Weights of a small audio embedding model.
Model: 6.79M parameters, layers 10, width 320.
Data: trained on tunes sung on syllables by a formant synthesiser, 39062 training examples, 26.7 epochs.
Rows from block 3 of a small audio embedding model, named by matrix and row number. Rows with one number belong to one neuron. Each number is 200 + 30 x the weight over its row's rms, rounded and kept within 0 to 999. All counts start at 0.
Before each neuron's rows are labels from the 100 clips, of 14976, where the neuron reaches its largest size: "strongest on" is what is common among them. Only what is clearly more common there than usual is listed. The data: tunes sung on syllables by a formant synthesiser. In brackets: how many of the 100, against the usual share in percent.
# u: gMLP up (value half) (model.blocks.3.mixer.u.weight, 640x320), inputs 107-213
# v: gMLP up (gate half) (model.blocks.3.mixer.v.weight, 640x320), inputs 107-213
# out: gMLP down (model.blocks.3.mixer.out.weight, 320x640, transposed), outputs 107-213

strongest on: the note C# (92 vs 28.4); first note: C# (50 vs 8.4)
u.255,210,189,239,216,115,192,202,248,230,185,243,197,260,171,180,187,194,198,224,265,222,228,194,224,147,174,209,175,216,200,203,197,159,189,199,219,207,199,212,282,213,227,197,190,204,206,234,198,176,245,191,156,166,200,193,256,151,222,174,188,190,159,246,197,226,210,155,199,181,181,184,182,225,242,220,264,205,186,193,229,194,204,156,204,246,216,183,183,217,225,197,153,200,146,232,247,212,182,208,212,210,218,199,225,213,202,274
v.255,186,205,176,241,180,139,247,176,176,215,214,189,216,220,233,220,267,209,175,258,224,163,179,176,249,210,216,217,188,204,241,190,203,233,226,167,145,236,232,180,183,251,158,127,205,231,228,182,192,176,184,182,191,190,215,215,177,158,247,221,215,171,186,177,258,212,143,223,207,218,240,151,221,194,190,208,186,178,235,219,165,201,163,252,170,184,184,164,208,193,214,162,236,185,171,232,208,192,207,203,213,187,210,172,199,209,223
out.255,148,196,184,225,202,201,175,152,267,186,188,198,218,214,227,171,178,204,167,205,245,202,215,179,242,210,212,242,163,160,231,194,243,147,276,207,175,155,189,188,163,239,222,217,208,203,175,169,268,204,213,196,213,198,203,200,162,195,209,204,136,210,195,227,159,193,212,169,214,161,160,193,197,188,202,187,205,193,225,159,224,228,223,229,199,226,208,197,164,251,162,238,232,223,121,230,209,203,239,206,234,188,251,260,218,186,258

strongest on: the note B (87 vs 27.8)
u.383,200,176,183,178,196,171,184,219,167,272,174,238,153,220,221,236,165,210,218,233,184,188,215,160,117,186,152,252,221,207,213,222,209,199,231,170,248,153,199,168,239,213,204,178,220,189,149,158,184,236,194,212,171,157,185,250,216,210,232,207,220,222,212,218,163,160,236,174,204,195,170,182,209,240,192,207,163,183,164,114,118,194,135,189,227,241,186,172,197,194,266,218,177,224,168,177,222,195,220,180,233,216,277,128,185,162,261
v.383,178,196,192,196,158,222,171,221,206,212,161,209,191,220,186,205,200,232,263,153,210,218,239,203,155,260,241,184,191,205,202,204,166,181,224,162,183,227,208,220,243,203,186,152,174,203,209,205,193,161,217,218,211,186,148,247,218,220,207,206,255,201,219,224,161,187,160,146,211,191,136,214,203,179,165,265,187,163,186,128,179,185,208,186,188,203,138,223,232,193,189,203,242,225,192,174,200,190,134,158,211,212,187,177,181,288,249
out.383,174,219,218,217,219,240,189,192,200,205,184,182,200,210,267,183,195,192,216,257,223,230,179,181,228,210,213,231,249,199,230,165,231,157,193,246,236,220,178,230,233,222,195,131,154,242,236,256,208,160,163,170,181,197,169,182,140,160,211,212,205,180,175,244,166,257,154,216,212,291,187,195,212,149,203,184,221,192,240,232,237,222,184,224,172,232,220,202,183,221,223,175,228,181,267,227,223,164,192,202,186,176,202,159,178,197,140

strongest on: the note A# (76 vs 28.4)
u.576,188,185,211,234,193,183,196,202,171,206,167,125,218,264,281,193,242,187,195,191,229,212,176,223,203,183,187,179,225,198,191,216,223,177,184,172,210,180,192,212,196,239,189,176,182,209,188,176,222,216,235,187,168,160,226,229,168,254,226,166,197,213,193,190,190,224,154,215,221,170,235,188,218,172,191,173,223,235,217,210,226,252,204,215,176,242,216,167,241,195,191,151,242,163,206,217,214,179,215,188,165,171,136,142,239,295,176
v.576,179,193,239,215,224,207,156,180,259,206,226,218,161,210,267,248,230,225,207,152,175,182,194,204,184,210,173,135,217,180,175,152,161,233,187,237,232,187,239,206,176,226,211,157,170,190,190,145,156,139,186,165,242,157,206,200,239,179,223,184,235,221,190,196,194,208,193,206,240,205,168,247,215,278,191,217,165,162,173,188,205,151,228,167,188,200,241,182,243,199,153,286,212,227,206,169,154,219,181,216,216,187,155,234,200,227,190
out.576,224,238,228,187,186,181,174,162,196,197,190,203,220,157,204,227,182,233,224,225,213,210,193,209,210,213,188,201,190,221,230,213,201,195,228,193,131,237,216,210,234,193,204,168,180,204,154,197,196,168,205,209,155,205,223,209,155,177,164,231,236,218,241,153,197,225,184,140,239,181,155,197,197,120,208,210,154,210,182,214,171,181,254,201,257,202,189,221,153,217,241,182,249,233,196,238,190,183,225,188,167,197,180,246,216,215,215

strongest on: the note D# (58 vs 28.4); the note D (56 vs 27.6); first note: D# (25 vs 8.4)
u.333,212,146,163,208,204,227,190,260,173,240,215,178,176,216,236,247,200,206,182,188,165,234,168,224,147,181,235,227,243,203,191,189,214,207,168,170,179,236,164,171,168,185,210,176,231,209,187,174,184,162,210,163,179,200,203,186,193,227,212,230,201,253,214,207,175,184,194,190,191,168,210,219,153,213,199,181,201,175,151,188,181,205,220,144,151,210,211,213,189,173,182,216,230,178,237,201,231,195,233,177,118,203,236,235,228,172,182
v.333,175,166,203,170,206,248,162,229,166,206,161,178,240,222,162,233,243,231,218,174,204,212,180,196,229,232,275,187,186,202,226,185,176,231,220,198,166,178,176,174,179,240,220,194,222,139,205,195,237,212,139,224,198,223,215,175,217,198,178,178,191,168,208,185,188,239,239,150,231,188,159,187,247,171,203,200,196,173,214,190,192,206,224,156,247,257,208,186,228,162,245,209,163,208,188,173,199,261,223,243,185,185,249,228,168,212,170
out.333,235,262,170,193,214,155,208,180,215,198,194,228,207,182,233,177,216,225,196,152,241,175,201,176,218,164,222,238,201,217,251,201,202,173,207,174,177,205,180,172,219,214,181,180,244,224,208,190,187,188,197,204,191,218,206,217,246,204,191,216,206,178,205,207,160,215,209,186,193,235,189,149,183,241,224,174,167,246,233,204,178,235,182,164,195,205,248,224,190,171,206,173,203,203,199,205,229,186,240,190,225,209,245,198,229,162,227

strongest on: the note D# (70 vs 28.4)
u.425,257,274,256,203,203,206,203,184,181,224,226,243,134,166,202,191,197,218,185,178,249,200,185,172,221,197,226,213,198,166,225,159,228,224,181,182,128,172,151,211,185,207,186,277,224,214,217,208,179,186,210,224,182,186,226,213,162,184,177,258,188,169,239,210,180,169,174,206,216,210,207,201,241,194,240,219,259,220,188,147,245,233,194,235,215,170,184,178,251,184,175,182,151,165,232,199,173,209,242,186,238,157,204,255,243,210,194
v.425,200,193,171,220,195,177,251,202,216,161,259,196,224,278,222,154,201,170,162,168,227,223,179,190,160,169,201,167,158,188,186,214,222,220,160,217,166,220,198,215,166,190,214,224,240,195,141,223,218,207,210,203,225,236,207,206,152,247,177,178,154,153,190,231,192,227,190,160,186,217,241,166,145,148,185,231,193,197,180,177,222,191,191,168,255,200,248,176,159,214,230,218,176,206,157,182,156,199,191,222,177,185,233,204,218,200,182
out.425,198,193,178,198,159,144,228,215,173,202,177,171,254,234,203,129,180,183,198,159,159,176,200,191,143,164,203,217,223,209,250,254,216,200,192,177,194,156,188,153,199,178,181,228,207,204,219,195,227,184,245,232,221,223,190,202,179,240,160,219,248,234,185,224,227,231,179,199,209,208,196,236,216,207,179,166,212,170,211,209,192,207,259,189,196,212,202,170,150,167,224,204,218,184,269,225,210,232,226,161,255,171,154,219,168,158,212

strongest on: deep voice (51 vs 25)
u.353,180,248,240,252,226,194,208,143,160,215,153,219,120,277,196,188,199,195,185,185,237,195,203,116,153,217,177,157,192,226,176,222,200,190,177,217,167,165,186,239,220,188,207,198,193,227,201,222,251,164,186,250,180,199,214,235,193,233,207,175,182,193,188,261,190,198,176,156,178,175,201,243,229,220,201,201,180,167,204,194,214,246,153,203,223,189,208,205,173,187,245,214,174,206,228,203,190,220,130,165,188,223,188,231,190,239,192
v.353,238,222,168,217,237,197,260,193,189,170,225,265,228,195,218,252,200,253,231,183,248,154,204,211,225,183,190,165,229,246,218,222,241,149,225,231,212,188,209,243,201,207,220,164,182,186,169,207,221,260,219,173,170,182,186,227,215,235,217,168,184,184,192,219,216,205,232,248,229,205,208,113,163,161,212,215,145,210,263,191,143,235,179,167,187,215,231,202,223,215,220,178,192,192,185,151,192,212,160,184,192,204,244,224,252,185,160
out.353,222,147,192,198,210,223,234,257,215,212,151,221,202,200,209,211,223,162,185,159,160,205,224,216,215,176,191,190,211,229,218,237,184,187,165,178,227,167,167,207,206,249,202,230,199,187,216,183,214,209,203,187,226,213,190,208,226,178,198,262,229,166,187,186,171,172,206,191,251,192,220,179,174,188,171,206,221,185,229,255,200,195,233,226,163,234,154,185,210,182,208,211,189,171,230,259,254,237,238,183,239,243,220,216,172,205,199

strongest on: the note C# (61 vs 28.4); child-like voice (52 vs 24.6)
u.10,187,189,186,192,183,182,186,171,207,205,170,233,193,212,180,209,232,167,204,162,135,157,176,195,184,211,168,246,198,200,211,199,194,213,178,185,232,193,198,226,167,230,208,233,186,191,219,188,241,208,182,158,141,257,213,276,198,182,161,256,168,204,180,242,168,181,211,190,173,192,215,185,198,259,267,169,181,226,194,209,236,188,192,212,176,194,243,272,170,172,192,183,180,166,225,219,201,206,185,218,187,205,239,172,236,184,235
v.10,212,164,179,234,221,228,186,263,178,242,182,149,237,171,117,281,245,202,243,181,216,189,224,189,215,232,174,233,203,177,191,215,163,192,207,231,211,245,194,218,191,236,238,248,243,184,210,228,234,194,190,132,239,247,249,210,232,234,159,169,171,215,199,192,222,233,231,191,177,202,199,222,165,194,151,232,196,112,198,221,210,185,137,219,162,209,134,157,231,205,237,173,205,222,224,237,262,188,150,233,187,150,145,166,174,177,180
out.10,199,211,247,233,201,168,208,150,229,138,137,196,202,197,165,160,177,238,245,237,251,223,211,187,225,185,184,194,182,211,190,189,236,265,182,216,189,236,185,171,250,202,174,184,168,205,169,190,194,161,222,176,226,165,189,221,189,166,251,181,224,231,225,215,196,146,155,196,241,208,181,205,121,232,175,120,204,200,224,180,167,187,173,195,242,229,175,213,227,133,222,193,209,230,238,208,166,156,258,215,197,181,248,154,202,189,178

strongest on: the note D# (89 vs 28.4); first note: D# (32 vs 8.4)
u.442,227,201,195,232,199,161,221,188,234,184,196,273,192,204,232,250,216,199,220,200,195,226,166,175,189,186,239,154,210,222,197,172,188,179,207,229,204,206,207,211,201,207,140,181,214,213,218,170,186,176,182,201,202,199,219,192,199,172,185,187,215,199,194,196,200,262,258,257,179,189,243,208,193,206,160,224,207,188,107,143,189,178,192,186,188,210,222,215,181,196,120,210,167,210,247,199,202,272,139,186,146,220,211,177,214,146,226
v.442,199,168,216,215,162,210,185,205,194,133,191,200,213,232,221,187,122,151,201,195,213,211,194,209,198,190,184,173,154,207,225,189,154,196,227,182,172,194,209,231,251,220,224,185,177,197,192,194,226,140,205,162,161,226,206,214,240,193,193,187,158,180,204,173,197,191,185,156,193,183,267,223,194,190,198,286,211,185,216,197,178,236,219,160,184,228,197,179,226,157,191,250,187,173,182,199,242,182,218,204,161,138,177,191,204,181,252
out.442,245,188,238,223,191,183,217,221,179,152,207,233,226,187,215,184,208,206,163,213,167,188,244,221,190,246,203,226,187,196,216,243,230,213,206,132,168,184,247,145,214,218,192,183,208,187,196,180,228,237,190,254,186,210,200,217,203,201,186,260,174,191,193,235,201,164,139,207,232,246,230,168,213,185,179,169,206,143,215,219,157,234,184,230,227,179,174,209,158,206,184,178,229,209,204,259,203,175,238,163,199,215,232,249,176,179,223

strongest on: the note C# (74 vs 28.4); child-like voice (55 vs 24.6)
u.134,173,241,168,190,263,157,193,202,164,145,197,175,234,232,183,224,189,243,223,263,252,196,136,203,246,167,224,226,186,216,188,191,218,244,182,217,210,178,184,203,195,189,189,166,253,214,224,223,228,216,217,145,177,170,216,228,166,213,219,209,169,272,220,194,218,178,198,202,184,184,206,184,200,205,239,171,165,180,248,152,171,201,186,156,231,211,207,191,205,228,233,177,172,175,172,212,199,150,222,174,190,224,196,162,196,215,239
v.134,265,225,193,193,268,151,259,174,152,199,174,232,220,197,196,205,161,189,207,211,218,183,216,208,174,187,247,224,196,193,182,178,190,215,186,191,225,200,238,179,240,196,196,136,211,164,200,150,239,209,197,215,143,201,261,185,245,257,173,183,175,228,204,219,246,217,241,200,171,169,199,169,226,204,186,181,198,191,242,257,200,213,174,171,170,192,246,187,215,219,163,201,172,195,204,228,224,200,197,199,270,206,213,201,192,158,210
out.134,132,171,241,162,167,222,189,204,227,190,185,235,206,194,237,212,220,190,154,184,130,174,168,196,148,228,158,180,214,256,265,172,197,213,177,150,177,219,239,220,206,210,250,207,157,140,171,198,190,200,169,207,178,260,200,147,215,228,177,194,250,205,254,188,161,250,206,204,178,211,204,239,228,207,212,169,138,234,181,222,207,237,222,189,246,208,226,205,209,199,228,251,210,183,180,92,216,188,177,227,193,197,212,208,196,182,220

strongest on: the note A# (96 vs 28.4)
u.35,183,208,176,239,135,161,164,197,195,143,212,217,140,132,279,179,191,186,203,221,194,267,250,200,211,255,212,141,179,231,212,201,206,177,179,197,206,241,205,254,248,171,196,179,188,208,221,291,245,196,236,175,183,198,186,159,172,262,207,186,180,200,193,225,231,169,269,239,228,207,178,209,274,174,212,226,179,163,186,236,199,162,172,213,143,205,183,208,231,177,224,270,241,231,175,218,190,202,144,223,220,229,197,249,225,164,215
v.35,198,154,245,191,192,157,183,195,231,186,159,208,221,187,230,254,212,210,158,206,234,204,193,181,159,242,177,201,195,244,150,180,237,159,182,151,224,201,203,177,204,172,159,181,199,206,227,196,193,194,167,194,239,230,171,211,168,180,228,248,174,179,223,206,202,261,191,163,159,147,248,201,227,170,203,169,240,233,237,169,213,165,194,142,183,111,139,193,236,256,160,219,280,232,203,173,196,210,157,218,190,182,165,208,135,222,204
out.35,213,163,214,183,222,204,174,245,215,206,260,199,223,177,197,232,201,189,249,227,196,195,177,276,188,180,204,192,166,200,211,194,235,226,215,194,210,173,194,205,162,188,157,193,140,239,208,214,199,185,229,215,154,168,207,211,208,193,175,212,202,180,174,144,178,233,175,200,182,231,242,150,231,221,156,189,230,202,190,247,208,206,238,233,177,170,216,172,189,247,138,232,172,227,125,158,214,242,166,192,208,185,209,105,163,232,260

strongest on: the note D# (63 vs 28.4); first note: D# (26 vs 8.4)
u.199,199,282,197,250,186,187,198,179,205,198,180,169,185,251,208,184,213,224,263,187,175,240,195,115,206,217,204,232,200,215,171,180,220,222,173,191,203,294,151,240,200,146,194,253,154,232,191,151,224,164,196,209,159,201,205,241,218,215,259,171,207,178,191,216,204,187,207,135,220,198,178,211,216,216,201,133,211,217,194,234,196,166,202,280,272,243,209,217,232,245,224,215,208,238,252,220,221,204,172,207,164,196,226,184,196,219,210
v.199,206,178,192,201,195,175,166,229,161,144,188,232,210,219,188,200,281,204,220,202,161,163,209,223,184,162,224,175,234,134,169,233,162,186,192,216,234,155,220,232,181,180,181,204,169,225,179,187,187,151,192,193,290,213,226,191,167,188,201,201,151,188,143,152,235,190,217,218,210,226,190,195,221,191,170,203,212,197,208,232,214,181,188,207,165,185,205,142,207,185,179,177,210,229,236,192,209,155,170,230,191,188,245,187,234,175,189
out.199,198,178,254,182,166,244,236,227,166,158,205,195,228,175,215,178,218,242,172,172,249,241,223,188,211,187,167,188,225,188,151,189,131,219,218,241,192,257,192,214,169,202,151,181,227,189,154,256,229,233,187,199,196,172,190,160,241,265,237,195,244,232,203,238,215,222,211,216,237,237,174,163,194,182,133,204,192,154,166,210,190,216,190,202,164,143,130,275,223,195,182,172,221,187,210,249,169,188,208,196,192,207,173,207,213,269,186

strongest on: the note A# (58 vs 28.4); first note: A# (25 vs 8.4)
u.252,234,226,221,171,214,173,126,177,151,230,204,179,207,210,185,154,219,213,182,189,232,200,147,177,153,215,213,198,178,197,250,257,214,205,203,234,211,172,191,222,183,217,223,228,221,238,142,237,208,156,177,183,177,223,173,186,180,214,171,198,173,233,208,231,216,163,187,243,216,159,197,232,272,183,228,180,181,233,214,250,161,225,186,252,186,191,195,216,218,180,238,181,225,188,190,224,206,162,235,234,209,228,203,189,170,162,198
v.252,264,165,198,180,184,153,188,213,221,182,202,240,164,194,212,189,186,270,238,185,205,197,201,166,231,221,189,211,205,178,212,183,195,215,197,260,240,197,199,199,208,225,198,225,234,202,227,188,176,219,256,229,254,220,190,227,172,165,190,217,192,186,222,278,226,270,217,208,195,202,217,262,234,254,178,176,187,199,259,180,207,185,246,182,225,168,197,232,201,185,205,223,181,210,157,202,202,270,179,240,188,199,232,198,217,161,173
out.252,197,168,156,201,215,206,218,173,192,205,232,269,232,190,211,247,168,193,168,162,217,216,165,245,231,186,211,169,287,227,194,226,201,218,161,204,178,158,149,194,188,217,246,213,214,234,215,186,188,197,191,163,209,210,193,261,167,165,162,265,251,205,187,233,212,224,204,146,254,209,246,243,237,244,183,144,198,144,216,170,187,234,190,162,207,191,232,185,217,249,177,216,181,190,159,183,225,200,253,216,208,194,217,193,157,182,214

strongest on: deep voice (57 vs 25)
u.58,172,209,199,217,221,225,234,197,190,203,203,139,240,192,144,198,203,182,193,194,201,158,186,166,178,210,194,179,144,207,233,190,185,230,198,189,232,159,174,252,201,206,216,147,229,226,183,174,186,206,165,209,164,246,189,183,214,200,196,198,176,204,179,212,248,196,201,180,206,223,186,203,204,197,248,191,225,237,213,196,176,216,225,208,277,208,245,226,210,192,192,167,204,193,208,229,211,160,186,246,194,201,198,201,225,262,190
v.58,185,180,154,198,171,220,219,268,196,206,189,193,185,186,176,237,204,198,183,210,181,168,203,159,225,142,165,231,188,200,152,193,168,225,170,274,183,134,220,255,218,166,184,213,181,193,212,214,209,207,144,199,177,221,200,193,209,222,204,177,226,135,219,228,216,144,231,175,170,196,178,171,176,193,242,234,172,241,192,254,184,234,227,163,177,239,252,193,160,175,186,204,248,211,166,215,150,154,238,171,236,221,228,245,199,194,196
out.58,174,205,208,220,193,190,209,174,191,238,206,188,160,224,218,219,206,220,239,233,242,158,225,179,187,201,161,234,197,183,179,216,129,220,163,201,206,258,234,224,239,191,183,180,188,212,218,215,168,143,167,177,286,230,183,178,206,235,273,228,151,226,186,241,210,225,254,197,202,171,176,178,231,197,174,231,201,230,191,237,218,193,223,160,171,191,167,181,185,222,171,203,186,184,217,245,198,237,210,191,168,197,183,217,237,249,272

strongest on: the note D# (88 vs 28.4); first note: D# (61 vs 8.4)
u.378,234,179,211,203,238,171,174,193,182,184,223,191,170,216,153,254,204,211,211,181,188,171,231,237,226,172,181,140,190,162,175,212,234,213,202,254,226,222,220,207,230,226,222,196,164,197,192,218,259,192,190,253,226,175,251,208,247,214,190,150,232,206,207,189,244,183,224,177,225,240,197,219,194,213,229,198,214,198,230,220,197,234,166,209,242,178,227,195,165,204,216,170,171,199,212,247,303,161,190,185,196,175,187,177,165,222,243
v.378,184,176,234,222,190,223,186,189,182,225,227,210,188,198,187,250,165,159,228,190,188,144,232,232,244,144,215,177,217,180,192,193,247,193,164,233,209,202,188,175,221,204,203,232,178,120,194,210,181,224,167,250,223,191,213,216,233,187,123,154,188,209,170,150,210,177,232,164,208,195,202,208,153,187,245,206,222,186,112,159,225,205,213,228,185,209,218,159,167,166,201,236,210,225,233,189,260,219,190,214,143,193,209,168,198,178,206
out.378,221,177,211,218,206,226,213,231,211,214,238,282,203,200,214,167,196,172,218,237,231,172,188,243,222,200,152,167,175,199,192,206,214,177,216,209,220,167,143,218,222,226,193,173,278,172,222,167,196,224,231,181,231,238,130,205,211,219,153,212,197,205,202,206,198,175,183,215,175,206,166,173,182,162,208,199,209,173,164,169,187,239,207,223,212,204,206,183,232,216,178,194,226,161,273,190,189,212,175,220,220,228,253,201,149,160,222

strongest on: the note B (96 vs 27.8); first note: B (70 vs 8.4)
u.52,234,175,194,163,146,203,233,189,204,159,177,179,173,196,182,196,169,243,148,183,177,180,199,218,220,209,209,132,217,235,159,230,199,158,209,168,267,243,157,230,238,201,200,219,245,182,210,166,179,230,189,217,176,230,159,219,100,228,168,203,240,214,205,178,185,280,243,193,225,223,213,184,215,186,221,187,173,189,217,275,181,216,196,237,206,150,264,209,197,220,193,202,214,225,164,193,156,199,247,175,199,172,122,245,174,180,176
v.52,224,140,205,234,146,221,162,189,201,150,184,165,198,206,167,150,175,165,201,245,182,172,207,213,177,242,233,182,210,203,161,215,224,188,143,208,221,270,201,205,219,224,156,212,170,202,206,196,203,181,199,207,206,175,228,188,154,183,144,183,252,215,154,214,174,229,191,221,159,200,186,261,220,207,205,205,202,194,171,205,198,199,189,249,168,166,173,210,231,172,162,178,199,254,197,226,183,185,244,163,153,176,181,167,227,205,172
out.52,210,237,210,221,217,149,176,224,199,230,194,227,230,198,192,166,179,182,170,253,174,229,197,165,203,275,212,243,183,178,199,215,223,171,196,233,232,220,169,193,234,246,188,246,190,204,165,241,123,188,175,179,231,202,175,128,187,168,162,225,199,235,206,213,181,171,147,219,205,193,206,202,224,236,202,249,205,165,168,200,209,248,200,211,204,175,206,158,181,255,186,223,222,210,217,236,198,158,184,221,168,144,184,197,215,227,185

strongest on: the note C# (90 vs 28.4); first note: C# (53 vs 8.4)
u.98,202,201,230,198,207,156,161,223,217,271,219,156,176,229,203,210,220,213,203,190,241,228,148,210,213,192,217,203,153,215,244,267,196,174,178,226,213,218,197,195,142,251,227,177,192,187,211,152,195,199,225,232,259,183,217,226,149,197,180,203,215,187,164,222,221,228,180,217,171,224,232,197,243,235,241,225,216,208,195,173,192,227,214,180,164,167,193,163,180,178,213,153,242,195,232,214,236,168,211,177,191,232,232,177,195,173,217
v.98,171,220,160,190,236,188,206,169,261,192,189,199,207,184,148,159,152,209,160,227,250,187,201,180,198,147,145,250,236,160,205,201,212,163,199,224,188,210,177,208,163,248,195,258,232,190,245,178,192,193,166,191,210,135,208,162,179,222,219,211,214,214,194,248,241,217,201,205,227,166,171,182,129,255,211,216,185,239,215,211,176,151,210,158,169,193,172,179,191,211,229,197,211,208,208,229,189,136,185,185,213,243,182,209,185,180,179
out.98,177,210,185,218,164,237,183,197,243,244,231,146,216,175,178,208,210,194,191,194,147,206,180,148,185,199,153,178,255,183,255,217,259,159,204,163,213,246,204,166,221,207,138,248,274,226,200,187,246,206,218,195,214,177,245,193,215,189,240,209,192,202,178,199,145,157,203,140,232,177,201,200,178,203,239,168,193,242,256,140,183,190,194,208,171,175,256,218,179,175,175,161,181,189,184,168,258,243,215,212,210,196,269,194,204,188,184

strongest on: the note B (58 vs 27.8); first note: B (28 vs 8.4)
u.356,221,231,205,199,210,241,168,159,208,230,183,188,168,203,194,190,172,227,154,202,187,185,234,239,213,205,206,222,183,186,229,175,242,230,188,217,258,209,225,243,220,260,219,168,185,224,164,229,189,299,240,222,146,209,195,257,226,203,226,205,233,180,173,183,173,224,201,203,187,207,207,230,188,237,207,172,222,155,180,190,220,243,239,181,202,259,228,201,224,216,143,170,220,240,208,182,245,228,210,176,203,243,214,185,184,242,218
v.356,229,221,174,193,240,136,177,262,162,203,199,196,160,188,175,163,203,207,222,233,118,181,187,244,242,233,194,220,238,251,189,242,242,199,220,156,188,173,178,161,151,254,196,219,235,249,204,209,189,262,163,235,210,159,214,153,276,141,206,261,175,215,218,221,203,186,175,213,201,229,229,194,260,189,214,164,229,240,179,145,159,166,216,176,187,188,169,198,165,297,260,224,261,187,195,219,187,129,179,209,153,214,185,168,215,160,189
out.356,177,184,192,208,184,211,220,184,206,157,203,192,198,185,231,179,172,165,177,222,200,235,198,188,228,214,183,138,166,221,248,206,200,167,161,184,209,217,164,181,229,184,178,224,208,215,172,234,242,200,147,169,218,265,275,187,194,198,176,214,177,186,211,220,212,202,207,233,216,214,213,215,221,226,213,196,177,184,181,189,151,202,211,231,194,261,213,200,215,188,242,246,202,210,210,233,156,224,182,263,192,188,224,204,227,213,128

strongest on: the note C# (65 vs 28.4); first note: C# (43 vs 8.4)
u.525,186,247,255,155,217,220,144,191,172,151,209,217,218,188,248,186,205,200,167,222,210,212,211,202,192,177,180,233,153,173,188,242,209,179,231,212,224,218,174,192,274,217,195,195,220,216,186,247,182,219,176,159,165,161,224,202,157,174,220,163,215,234,185,221,190,207,185,163,223,184,229,164,210,172,197,231,204,252,221,260,214,224,187,249,259,184,199,201,166,218,204,210,229,153,204,183,176,199,229,191,228,209,144,240,193,209,238
v.525,184,176,192,165,282,242,208,188,164,226,227,220,181,209,169,263,225,196,164,219,222,176,169,181,236,189,193,177,205,144,238,163,269,180,217,191,215,146,228,240,193,188,247,195,219,198,234,200,176,186,190,154,179,236,183,176,215,224,177,179,201,179,176,177,234,232,282,233,223,186,184,177,217,215,204,205,208,226,240,193,180,223,256,192,202,196,220,192,206,220,219,260,234,192,213,219,164,207,214,190,174,202,233,190,244,157,198
out.525,226,131,177,224,190,254,187,213,181,190,173,193,179,151,187,207,240,163,151,184,198,243,118,202,183,187,188,223,193,230,228,243,199,201,187,179,187,176,240,214,207,152,228,185,165,163,186,139,177,268,177,232,196,237,215,212,189,240,210,224,186,245,196,160,257,176,209,199,181,215,222,219,183,174,205,204,240,185,173,180,226,201,146,185,248,194,176,197,185,214,198,188,198,250,196,208,239,152,188,214,216,205,231,206,180,229,188

strongest on: the note B (60 vs 27.8)
u.439,174,147,166,237,225,193,197,229,211,198,237,203,194,216,171,198,151,156,153,153,231,293,216,178,194,222,211,193,184,221,185,203,212,216,178,206,189,244,179,304,230,205,195,240,181,140,227,223,185,236,177,204,213,233,200,196,213,195,207,194,188,183,240,219,166,193,174,194,203,246,168,155,229,225,196,212,214,161,206,196,234,291,186,193,273,190,202,206,227,214,179,166,242,175,209,201,161,199,244,215,244,208,197,178,205,211,207
v.439,222,185,224,168,195,195,198,154,241,142,170,199,213,212,232,173,197,202,178,206,236,201,231,223,144,246,215,177,216,181,194,156,179,203,229,193,180,233,204,199,198,179,155,204,158,149,229,245,167,192,224,239,246,204,176,159,162,171,239,204,210,202,183,173,228,236,207,215,210,220,195,228,169,196,214,271,214,198,180,281,172,192,210,192,192,253,208,163,197,224,242,161,197,199,160,181,167,210,169,183,222,191,219,194,202,212,255
out.439,164,219,204,204,190,111,260,223,129,204,207,240,170,186,217,241,154,237,235,236,183,223,183,216,210,195,189,183,219,199,238,231,260,180,233,176,195,182,181,189,237,222,212,230,186,232,238,216,176,222,196,204,191,226,204,202,167,227,191,216,230,199,170,180,181,155,218,185,256,268,190,237,233,200,169,179,203,184,152,146,202,207,240,127,205,221,191,183,177,206,180,219,215,193,220,193,177,174,172,234,174,173,221,196,152,187,139

strongest on: the note A (82 vs 28.2); deep voice (52 vs 25); first note: A (25 vs 8.4)
u.549,180,208,190,240,186,119,212,188,199,211,225,170,154,191,207,193,288,230,142,139,211,232,213,166,167,216,164,185,134,159,176,214,248,207,131,197,249,178,152,196,216,211,188,156,204,184,185,160,207,216,183,187,176,198,166,170,201,208,207,210,181,193,223,247,192,145,180,254,161,204,221,182,191,242,216,255,244,185,198,148,177,180,192,213,215,140,239,207,160,167,223,203,220,183,214,227,212,234,138,233,221,209,184,185,205,256,173
v.549,202,226,200,153,210,154,209,207,179,222,209,205,153,203,224,182,218,182,209,173,268,251,199,173,220,228,196,184,195,204,144,196,223,242,180,161,194,138,242,194,227,158,198,245,191,184,193,181,208,178,253,175,158,186,215,165,202,220,108,214,164,204,188,269,224,188,148,187,158,171,196,150,170,158,184,182,199,181,218,258,156,239,200,275,189,200,250,177,185,223,197,249,198,199,151,186,234,203,143,201,198,214,247,231,157,191,180
out.549,201,231,190,201,225,181,182,239,161,177,158,160,225,204,154,294,164,194,215,220,167,222,191,141,219,189,220,241,236,170,236,180,218,137,217,196,150,228,197,272,189,154,225,230,228,216,215,204,193,188,236,191,171,201,173,179,192,188,186,191,147,207,208,211,245,183,190,199,211,142,169,204,207,212,221,195,211,192,205,261,237,189,225,177,200,185,217,196,188,223,230,144,139,162,172,170,174,206,196,244,150,193,208,239,242,217,211